{
  "image_size": 64,
  "encoder_parallel_block": false,
  "encoder_conv_stem": false,
  "max_steps": 21900
}
Rows from block 2 of the text decoder of a small image captioner, named by matrix and row number. Rows with one number belong to one neuron. Each number is 500 + 40 x the weight over its row's rms, rounded and kept within 0 to 999. All counts start at 0. Numbers have three digits each. After the name is the row's rms in percent of the matrix's.
After each neuron's rows are labels from the 100 texts, of 14848, where the neuron reaches its highest value: "fires on" is the input token at the peak. Only what is clearly more common there than usual is listed. The data: larger renderings of crowded toy scenes.
# fc1: MLP up (decoder.blocks.2.mlp.fc1.weight, 512x128), inputs 0-127
# fc2: MLP down (decoder.blocks.2.mlp.fc2.weight, 128x512, transposed), outputs 0-127

fc1.384 094:500557500500441458500500500557500452500448525464500448500544457500409520500433552500500550464500500537526450500576500500543533445535500500447500500500500500553500500500584574568431560548500500500500500471465500568500500500500500451500500500382500529567500500463553500546500535562556461592436500500500535500472547441552500500409500500523500542500443573427500500441442500446500422464500
fc2.384 090:473531500500500587500500500500500533469545500500500500500567500439500452500500546500535500500500517500500605500500598449472452500500555546500435573500549500500500536463500446431578500500519500500500452500500500378500500500445500500500467500562500500500550617500500500548437500455518526500500500450547481500463601556587438500436456500521449500467556500500381500523500440500563500500500
fires on: "right"

fc1.23 109:456500477532527556565461500500529564473500420438527500462500463500435467500500545539427596500500532551442500500465575500566500552572544500500573500528500532500448524500500500477431564543402431475434500553545534500465545453500457500447500449500500544500500441533466457500500453548500500500459479500500500500434500406412555432531475500500500500500500500500563468500500470559500570500526
fc2.23 101:500500500500525549500500559500424500405454500500560500500485526500420596500462500500548500500500584500500500433547434431457500546531553526446500500441608530500500500500582500540537500500465500500447415500500481500500500500556500534532448500500436534441468500500436500500500500604545534500478448500447521500500500500500500500442577476465549500500464542500456449500457551500388557500455
fires on: "matte"; "glossy"; "black"

fc1.85 102:562436535464500463500545457539500395500470500559500500468500479585428544449500475477526546500500500500500500562500500500536500438589473500454557500446423554534471500500500591500500500500525550450500458500559565500500500565555500500500500552500468546564458460500526500549500435500500451463500500454500462440445413500500410565575528473500530500500557500465554500444547500540469464500557
fc2.85 101:425500397500500538500500425474441479500500517465500466563500527568500532500500500434464572500500500500454500500500565553500458466500500500500500500524500558560436500500449443578500500500527500500474533500449449403453500594425572500463500432537568414500574500500500407450544482500500500500500525500500500500593500500459500500500448458552579500567500465500457500429500500500500516517449
fires on: "matte"; "grey"; "teal"

fc1.40 086:475552434500424500533500552500500500500500597562500500590432500398500500559500500500500500500545413500500477500418500500500536500547500500607500500407500500500500500441500549500392457500500500445500500500500500500500500500500500547500500552527500437466451500420440500500500461500500457500500500589549542500500500500500565589500460500500546581535452550471419539558500532537556500500500
fc2.40 099:500531548558466477431445500500500435500440500545553555525575442493539500428500473500500500500500541550471521557456386500500500500500500500600532567569544538500500500500459500528500471463500500500500536443500500548441500451558436500500431500500500500406500500500500500589500438500500500532525465564456523441415436533500500577469500500474500552528500500500443500437445468500436455500434
fires on: "purple"; "red"; "pink"

fc1.298 094:458500547500500500579539445543427500434470500500500500500442500540541500500448500543531500456500500500546540433500500500541500500567467457410432500500500428500456452380613500576500500500500549500418500449527531566500500500500500500462530554500500500500500580500500421500500500469460500500500546500438583500455500464538448500449455468500500500559465457500570500552469472435500500500417
fc2.298 093:500500572500571559447500500500525500453500500500500500538554548500460500500524525400500524564614592566500500546500551549523500500500500469462536471478500532500500440500475500444500529436547500445500546500565457500579500500474418500565465500437425455570500573438500557500500597591500500500500555500550500459528500500547500500500550500500500577500500500456500545500500470454500500569500
fires on: "purple"; "blue"; "pink"; "red"

fc1.302 101:527616532461500435623600500547463466500500500536500537500500500500461467500464560545565449500500531429500500500500500500445433455500528588530456539500537500500500500500500500429467533559500421452463500500457500500557500500500500533447500500532460500500464500456500549470469500500421443566500500452500500455542440424552500500552541527500500471500500500585443611500500445500500500464500
fc2.302 097:500447500554500550405500500500467500500453472500458571500500477561416500441500538553500565535500423500517559500500520500559500500466589471500451473500540546537500500500521500500535406541500500576500500448500500525448467500631556500558472462500542454500444500500500500458500500547535525466464454467546500500582522500500487469500419500500452500500500437500452451619451462448551500500500
fires on: "a"; "candle"; "boat"

fc1.333 088:447439540500436500500500441500500500551500625500554500500500592417556500500466500456538532539500500500410577500500500500500500500500500500500500500500500534500500500440540500567500500500500500500500560500552395500454500500500500407500569540500455500500500500588500470500532500500567500500500471587500500462421471500415541462500500441500589500571500539500500500542464603500546500540567
fc2.333 100:535500500500500500500444428451441549500500423439455500529434500500595500529473500581423500550500500500572500500536500500525555576559500524403462500457500474419500500535500500500500468475500500500601428500500477500568500530562500426500500500455570441500592500500500500500474500537500500500527450530500472562486545500532440546543500439500500500555500532500500573500594500500500420529464
fires on: "airplane"; "white"; "green"; "teal"

fc1.83 102:500410500433500390500413553464551500463534430455500395558500559500439535462500452461500500500500500452500445474500500586500464500500555540500500500411500500500465538481500592538444599500500466500471500500500500500539569530500500445554544500500500500500500500500402500500500500546422470500500500500500474568500582500445500500468591464500457500500452500500500500500500545572500500459473
fc2.83 103:446500487546500500500435442500500619500500588500523422500500453500500425442559500445438455500500475500577500477477500524500553580572500442529462561500500468500525500479500567500500500500500500500538548500500541500500450500428439500441464533500500500500500524500500553500411500500500500500566472500500500441462577559542438500500500481500460519613434470529517524500547420500484500601469
fires on: "matte"; "ice"; "yellow"

fc1.7 092:567500541530500500555500467558500466500563500500447500413560427500500500500500500500522533500444500500603500500535500500500549440500500500563557452539371500500420467500558500500538453500500500533500500557500500500500591500543442435454500500500500500500563452546500609500500437547500500440545500385500532500457500500566500500500500500541500530500500500500371500500500466455459500500500
fc2.7 091:436500500526500500500471500544500538524538500425500445500500466433500500558500577500500539421500500458500565523500500500500500553500592543500500500554500541450428500500572500538500476500500581533544500473472500522500431426500536500473432576569500453500458435500534500500500483500445480500500545479500403447531530526561500409452500500395456518500537560443500500541500500574572500500421
fires on: "purple"; "blue"

fc1.26 112:500473533500440500500500459500500500443500500460500457572525462465428500500500500420500500422547563461531500527500500500416500544500500528443500500500472500568500475500500576576500532543525451500500562500500500644439500500460500500500500500451543554500561548531535500537468500389433531500500500500529500500500500409500453500500469381535500500579500585445500477500522557500500568500478
fc2.26 125:432513402500454546500500500500500436500500518438561500464478432500439454515500442432567500500452520500543538608428520471500460500500478500435500533500500500553551485500407500422500561542500492435464500547463552500474500451500539554574478472500522552500458500536500483563500500451445561516448500500416481565500500500473500500527478500500545529447500431425500444453447500425500500500500
fires on: "purple"; "<end>"; "yellow"; "green"

fc1.283 105:500433500500500557597476564565500500464500565608473525529500418438500500500500500605570500500463500405472500500443529500462500464482527560543500500407479500500474500471541551566435500568500500500500500454500523545500500448500469500500474500500500456475430500500544500466500527536565446533612444550500500558500467525500500500531559449463465500533500444540474500542446500500500500561551
fc2.283 101:528579553527549500500500593500412500555500566500500525468547437545431500500546543420524500588500532500500544500500579500500529570500500534479561500520464453500551531460564500500500500604500500579559439443500467564526500441531500471464500500500500481500411453500500500532500457500433435500435429460500553462500500500500500500500551454433438500500485500500500500500500500500538594500480
fires on: "airplane"; "truck"; "dumbbell"; "purple"

fc1.357 109:454444500500468473500500556584500500500594500500500456500500551453500450500459524500449582500455465465500529500500500500500443537500556457500478500500523433500500500466573500452500467500500500433500500500567500500535385500500500500480500533562500500500569560456500540440544424551500500530558500500558607547500472532570500457442563446442500500474450500470386500500470531543537415500500
fc2.357 104:435500449500500500500552537386500566500528562500540522538500451500500500424548500471500450500446402471500500477500582500539500500500500500500548500446428536564470500535500446515386500500500500500500430500500417520480500589500500437500500562488500500465500500564500500500500538542448542414525558500500500454500500500500500570500453565563500464436575500500578500429545500500475500500442
fires on: "purple"; "matte"; "red"; "car"

fc1.221 112:500444500500527443540500528569500500500558500466529500437550500543464446411442500544500578560500450500500500533557561500500500500567554460471500533541500500525500456500617480553500557432433440500452500500500454536558577523500500500521531500446500442500500500411467558534525449500500500500500500500531554500524426524421412500466472465500500500540460458500552423528500459547535544539470
fc2.221 103:500500500477553500500557548454500568500458500470500500438537500444465500500468500500500547432575475500533500500500500458429500500533500556500510500540544564500500500475545500500547500537500413566473396500500500541441500548418500500500500500426500500430456548500500500500555444607500519525500425472527500454480500458448420449500500567440500500481500466500455500500591419404500578500465
fires on: "matte"; "brown"; "red"

fc1.181 103:500468500500500550556500452500550500500500593573500500500500500444450555500428534500471500441451500465439438568500500500500500500500614500535429466500500500540541421535500438467500500601500460500500521500500500545547500500529500500447564500500558500436556535461556450531500466500500472500542536399500500578500500500574500575500551465596500465500500500500464529606500500500528500442500
fc2.181 119:467500500500537500500565500603500500500500500500529500500435561545500500531500466500434500536500500500500614500500500532500500431500436547631500545476520500500500532500500500500413540500381458458413500500500543416459500463500474500500438500483544500467500573601549565519500540462540500525470474538500463565447527563413537447466500525518500475500500545500459555500500468514528466500500
fires on: "purple"; "pink"; "boat"

fc1.383 105:561432500500445500458500500630500500500500500500500472533545500540500527500500500500500466522560500500466500500500500403529452456500500532500583469464538500395421406500500500500500453500500453415500500524546476526500569400500500523531529500500500500601500583500500500564456557500500500483543500500544446439500500551500446500466530464469583500500467456500425500500500500537595564500500
fc2.383 104:533500537500535444553500541569538500500562392418500626435500457561500500500433427461546445476500500577466500500455500500596558500500500428533500500452500433500514500500500543563500500429500500500500500500500480437536440500444500447474500500500500500500500500500500540500479396445500529500500547500577500545500500568500500581500548460500446500577500500480550520555553474500500500500500
fires on: "matte"; "grey"; "pink"; "purple"

fc1.139 103:500442500547528500422500500500500500429500550537500545542500500500500530500416500458500553556543522500551500596500500500566500430446402459500559500500500500417500581432543500448500449538527500500468461500500500538500562500438461577476451530454500500500500582531500500500544532552500500421500500500500468500459500567472465458500500433475500500500345500500474432469500452500472500500464
fc2.139 117:394569434527500474466500500457500500535500551500545500500451575500536456500500500471500500500462500500500500500500481444500464500500514464500548500500470500500552484557513454500531555500430500519500583500474594466415478500500558500500444521418500538463433500500452532500577500500500500593425535458441408554500428541463500461584500518500500500500434401417558568500500500500500500500500
fires on: "right"

fc1.121 093:429529455500500500500534500539500585553500500544500537500500544500500540500500500552500472500547534601500500500579500500500448500500500500537455500350554500531500500500572500500500565500439500500443542566500500546470541500500386500429547500537500500596583500500413500550500500534453500458564500500500500453500500456393500447565538500500500546426500543500464535500532500500500500500500
fc2.121 100:571425428500500398500500586500500572500500543426500535409500450542472529500500549562541443500561500500500500500420410500500500549500500500534500500500500500500500552562528500500500500454460500500500455500550538457534461500500500524500500430500500453500500500463525500500500445580500551500564382593500570453500569500500463532521415421500462554500500500500500500500546500500500539454540
fires on: "matte"; "ice"; "glossy"

fc1.262 101:500500500500500556595548541500500450458500500444500500542543560500567589549500561500500430582500500500500500500548500500500500500575500552414471452430473500457500439500553439526398541500500549500463526500500532500571528435500479500411538571523456450500500500500500500522500500500500473455500550460500574448500500467500545561500500500500500500597500441500500500585405500500545440500500
fc2.262 098:500500580539500566500500500534500500581563500500500552500500472500477406500536591453500424455500573500470500500500500520500474451452500500500537500541531500542393500541545526500500500500560534500500500500500500500609500500526454539500436548465430436527500500500500470487403500425463500415500578500629500443559500528558500500451437500500449500500523486500500500500520500439500500524438
fires on: "purple"; "brown"; "grey"

fc1.216 104:556456460440500472450500500453560462500471530474401500500500401534420437500446527530463500500500500500557426500551457500500500539476500500548500500500453500500410456472532598563454500540500540500547500580552540500556500500500457469500500551427500475500500500476500458420500434560500500500449500534473500436461531500500466500578500544500476500500481421532469467407459426474465544500500
fc2.216 103:500500500500586500455537500500507500405500500556500463500548605500500500441540585500500500436444542463463574500414500539549500425500440540500455474500500500500500500500500523571500500500500479500500500452441566418500500500500525468500500500524440500500538524475500451427500574500500500479564524500460500546500500467462465500392500500549451556500522500551544422569500500479584538396500
fires on: "a"; "to"; "blue"

fc1.502 097:500530500500500500432500500500468500434500500558500500472500551549500500420500500404500500500403554533564500500500456448500500500500500500500560456500500500500610500435547500570500455500458461500461584500500500413500553500542438500500500468500533500570448536553500500595540500536500500500500500422500566544500561500547536500500500540466558500543428500500442500465500574412575478500422
fc2.502 092:445500560500500453500447443500500558500570456500424520500548500435500500460500550583500534500549479500560500500500534500466470500549500398500566434500576577500543500500474500500500500531500500500500449547451578538500500521547500500551604500547440500443500609500446539500561530527500500424457500500500429500611454500550436448500500500455500532452500500500500447482500500500500544500500
fires on: "right"

fc1.442 093:466500466460500443553500500552546500531576466583500425469456434451438443448449559534500537500465405536537500541458459437500460500560446500500475500459500448574500500500500456500500433557437500500409578500429535500551500500458444500472422537500567547500547500500538500500575500500500500500585500500500500441500500454500459500500500448538500476500500538562451500500540500543429500500500
fc2.442 089:537500606459500500431464591500533554500532395500593542500500500500449581500500402500500571500531559537500551500447544500534500500500500525451542500500421500527459500480500500522467570500578500420500500444554533500470552500568542559500500500500500442576500459500500500456500470500500500585442500500500500472500500500500538500500500408500581436472500500500500547442500432500500500457500
fires on: "airplane"; "candle"; "sofa"; "boat"

fc1.124 088:441548535469500500543555500446586500543548500500534500500430535469459525500413500500500554500465431424458551447543500500551500500500500444470500500456500420500500500466591547539423465500500460405457500533439425500500456420500500500414446500546461500413533560500500525537500561500554500500432471500500547500535500557500500541534446500407548500500500500500453500538500500534500500500500
fc2.124 093:500460500500466479500480500500500413500500470500500500500500410500478570422565524500466543500500468500539455500500469500500500418484500546500552458594517500445500500500500500500539500500500500480500437500445500500611531463552528598500547546500458500451500465500544564485561465467500500532551552431541500587576500500426522500500388500555444500525462500473456500478500500384460448500538
fires on: "airplane"; "<end>"